Rows from block 3 of the decoder of a small image VAE, named by matrix and row number. Rows with one number belong to one channel. Each number is 128 + 24 x the weight over its row's rms, rounded and kept within 0 to 255. All counts start at 0. Numbers have three digits each.
After each channel's rows are labels from the 100 images, of 14976, where the channel reaches its highest value: "responds to" is what is common among them. Only what is clearly more common there than usual is listed. The data: short English words printed on busy colour backdrops.
# convs1: 3x3 conv (decoder.decb.0.1.convs.1.weight, 32x32x3x3, each kernel summed), inputs 0-31
# convs2: expand pointwise conv (decoder.decb.0.1.convs.2.weight, 64x32x1x1, transposed), outputs 0-63

convs1.26:125150114143134120138131126099161122129141155115125087127122120131139130076166126038124129124127
convs2.26:128092110128128152128179123128127130128119059086128128128128150128128109151098100172132080115121177153125120135147126150128119075097179129131150089126105129121164128166128153136137108127156127
responds to: white ink

convs1.17:096188125135127131136122153173136133117160126124120142138107124089133130149078137191137127129146
convs2.17:128136129128126132128124128128136130126134130031127125136127130189129127122128128161128148122124125128123126128132128170128130129152132126128132128136040128127122128169125058076128128128176128
responds to: white ink

convs1.18:095075146121125130070117124114118122125114137129122135128116137143128125133041099099129125130141
convs2.18:128127126128133137129130128114155147181070117127145135162129119219133128111133100130133114126125158129140132123110128128128128089128170128126138139128080135129163128128129039128128140120166128
responds to: white ink

convs1.16:106134143135125129134151127109130114158153118113106179113114130147119147217132122172125119111130
convs2.16:124120123121133099128125128073085111165068090135131160150132122156135128134131103125119129118142164142131130122150128106130150120139188129166144056129156143131132127154142084103084130108113126
responds to: pink ink; white ink

convs1.24:077106119159127125133115127112179153132111137106132148135139128079102129096130118076131095100143
convs2.24:128126130127132132120132128128162134011128088133128117128127146129129119113117113128128125128117128136127128128205127126128093137080128128126138118126109124128112128112120218129130123126143134
responds to: black ink

convs1.13:117097132130138147166114146189103133134177135108134113145104122134134127142118136203126119125148
convs2.13:129132124127128138133127128127154128181128132077128128130129145129134127185128149145118126111119128128128128126124127216128132115171235130130156125130128141126164128146128108095129126106118128
responds to: bold; white ink

convs1.3:135172108123123138122123122125125096134172119124155178131102126127088136073077107140130124153146
convs2.3:129135129128136128128140115120122137087095111236108127153129131175128128126120026130146119129111151126124128128128128141128125083180135124128123143134136129128143128130124129095128128128127125
responds to: red ink

convs1.5:147159124073143137132118149113150123118171124139108158113088130089134123123191130158124126127158
convs2.5:128126121128127121128129128119047128128160121103128127112128093116120128131123150125141125135129101113124125140139129110130122255128105128128090128127170122128128125124142177104131127128128128
responds to: white ink

convs1.14:125111098158128140137121132134112123127161060080144128133111129143160128128129112128111122063162
convs2.14:128126128128119226130137114131123128106128128126150116106129129212123128100128103115111127126129158140133128134129128128128128128147166131128129125128197128128128128216128131128131132106126116
responds to: bold; white ink

convs1.29:142122113129108127115134134120058096123085107132133125122128114129126158110113109175072137154156
convs2.29:128130142122110128136125128118132115149128146127130144097128136107119131155128067128112148128130063114139131127159128194128141139096088140135128135128120129134129128109128032146117136128057127
responds to: green ink

convs1.30:118177140143132119164147139139111190138148124085128121124120123112126164136127130196107128111133
convs2.30:127123131125096166140129128084131121186106103128153109152128135129090116150097128142103078129115130134174128108157127159128070113204113142122139100128102122142110128170133120136107124112101127
responds to: orange ink

convs1.9:126120099129122126129131129104116131119148098126128111137128118147154141211128126133125128129210
convs2.9:128132129129128129129124113188127129128150137098127117129129128168134138090137078103160134093139125141119128141027128051128167130105143124139123121132164132123158128128127114128123142126109104
responds to: bold; grey ink

convs1.15:121089117137134130137112141144090115134129123118130126128135127130128133202156144204097102129137
convs2.15:120129128120120148131120132127188095214125149099128131128130127132127128158124157134122098122128125128128127124106126190128137114104183129141140129134031128129122128123129117132128128125084132
responds to: purple ink

convs1.11:131173138126133130128135126133168168140123152125122127127128135096125125126128122125228130100112
convs2.11:129128118131156128117128147120102150105109126148062136157120127127131126121120214126130141145123125128104121133142128134128125075105143110129145095124129124111119128071128203139170110141127170
responds to: black ink

convs1.27:108098135145113117116116114128127152137083124136130130142130123120098113097027112126128128135147
convs2.27:122137138128128123128114118128222105050128131195173117132137128123130136126131089123113082119127098121136136097159128185128129157154127134127120130128122135150125128133128104111105140119135128
responds to: red ink

convs1.19:103153133121113120171084157143153108132133126128131165135121170094121160153144137163133097119176
convs2.19:128122130125117118125145137156128147126107137130129133126129140218118143100133108139135036133133111125124131127141128127128128079115142127157130156125110098133113128088129084054137148129128128
responds to: white ink

convs1.23:108146172118123118137071134107148103131102136135125139135130105085122134085128145095127103140185
convs2.23:128129130128163118130115128082138132115128053139138143138130128128164098121116122120130235120105128129129128123121127137128112128128154126125128128128079152125202128163131126164129113128128129
responds to: black ink

convs1.6:126170145047133119128133120138128145115139100117119163137095130136115131144131110190130117140151
convs2.6:127141126130137112129128128122020138154096123165105128180130102136124128180130077146153123144118126109126128119147129128128127154206091121137101140129141122129124128120138141118128113128145128
responds to: yellow ink; orange ink

convs1.28:115144130147125132150118102171103150135148083112135117126127126135130148145176143166116092065147
convs2.28:128119128128128101128152128129198091215128122104128128110132173101122128160128231138115125128127130132130126128142128118128128135082129130128141106127090131126140128128135129113152128144128136
responds to: bold; blue ink

convs1.2:124114128113134134161140110144168162142120141107106192127135126126112104123125152152130128160059
convs2.2:123116128118119165132132123117129119129101146197132126145127165138118126080140093140106152133134106130148127099128128179128117154133145136128132131128213129131111129140127183057108128110141116
responds to: white ink; black ink

convs1.31:110079116144116127091097128123091057123131120135107135120113143136130129174113138113104150138164
convs2.31:128129128128113129129128128118128121128128132123109135125128130103126128150128096128128131128128128123127126127143128255128133137096128131130131125130128132123128128117129007127126122133120128
responds to: red ink

convs1.25:117140171161119121172152089112132113107145135132118137124118117151128148174103183080134123108124
convs2.25:128127128128128130128128128131125118128100115200111128150131146188128119134122000134127130126116139132128126128166128181128129096096134130143131130133119132128144128128128128126126128113168128
responds to: teal ink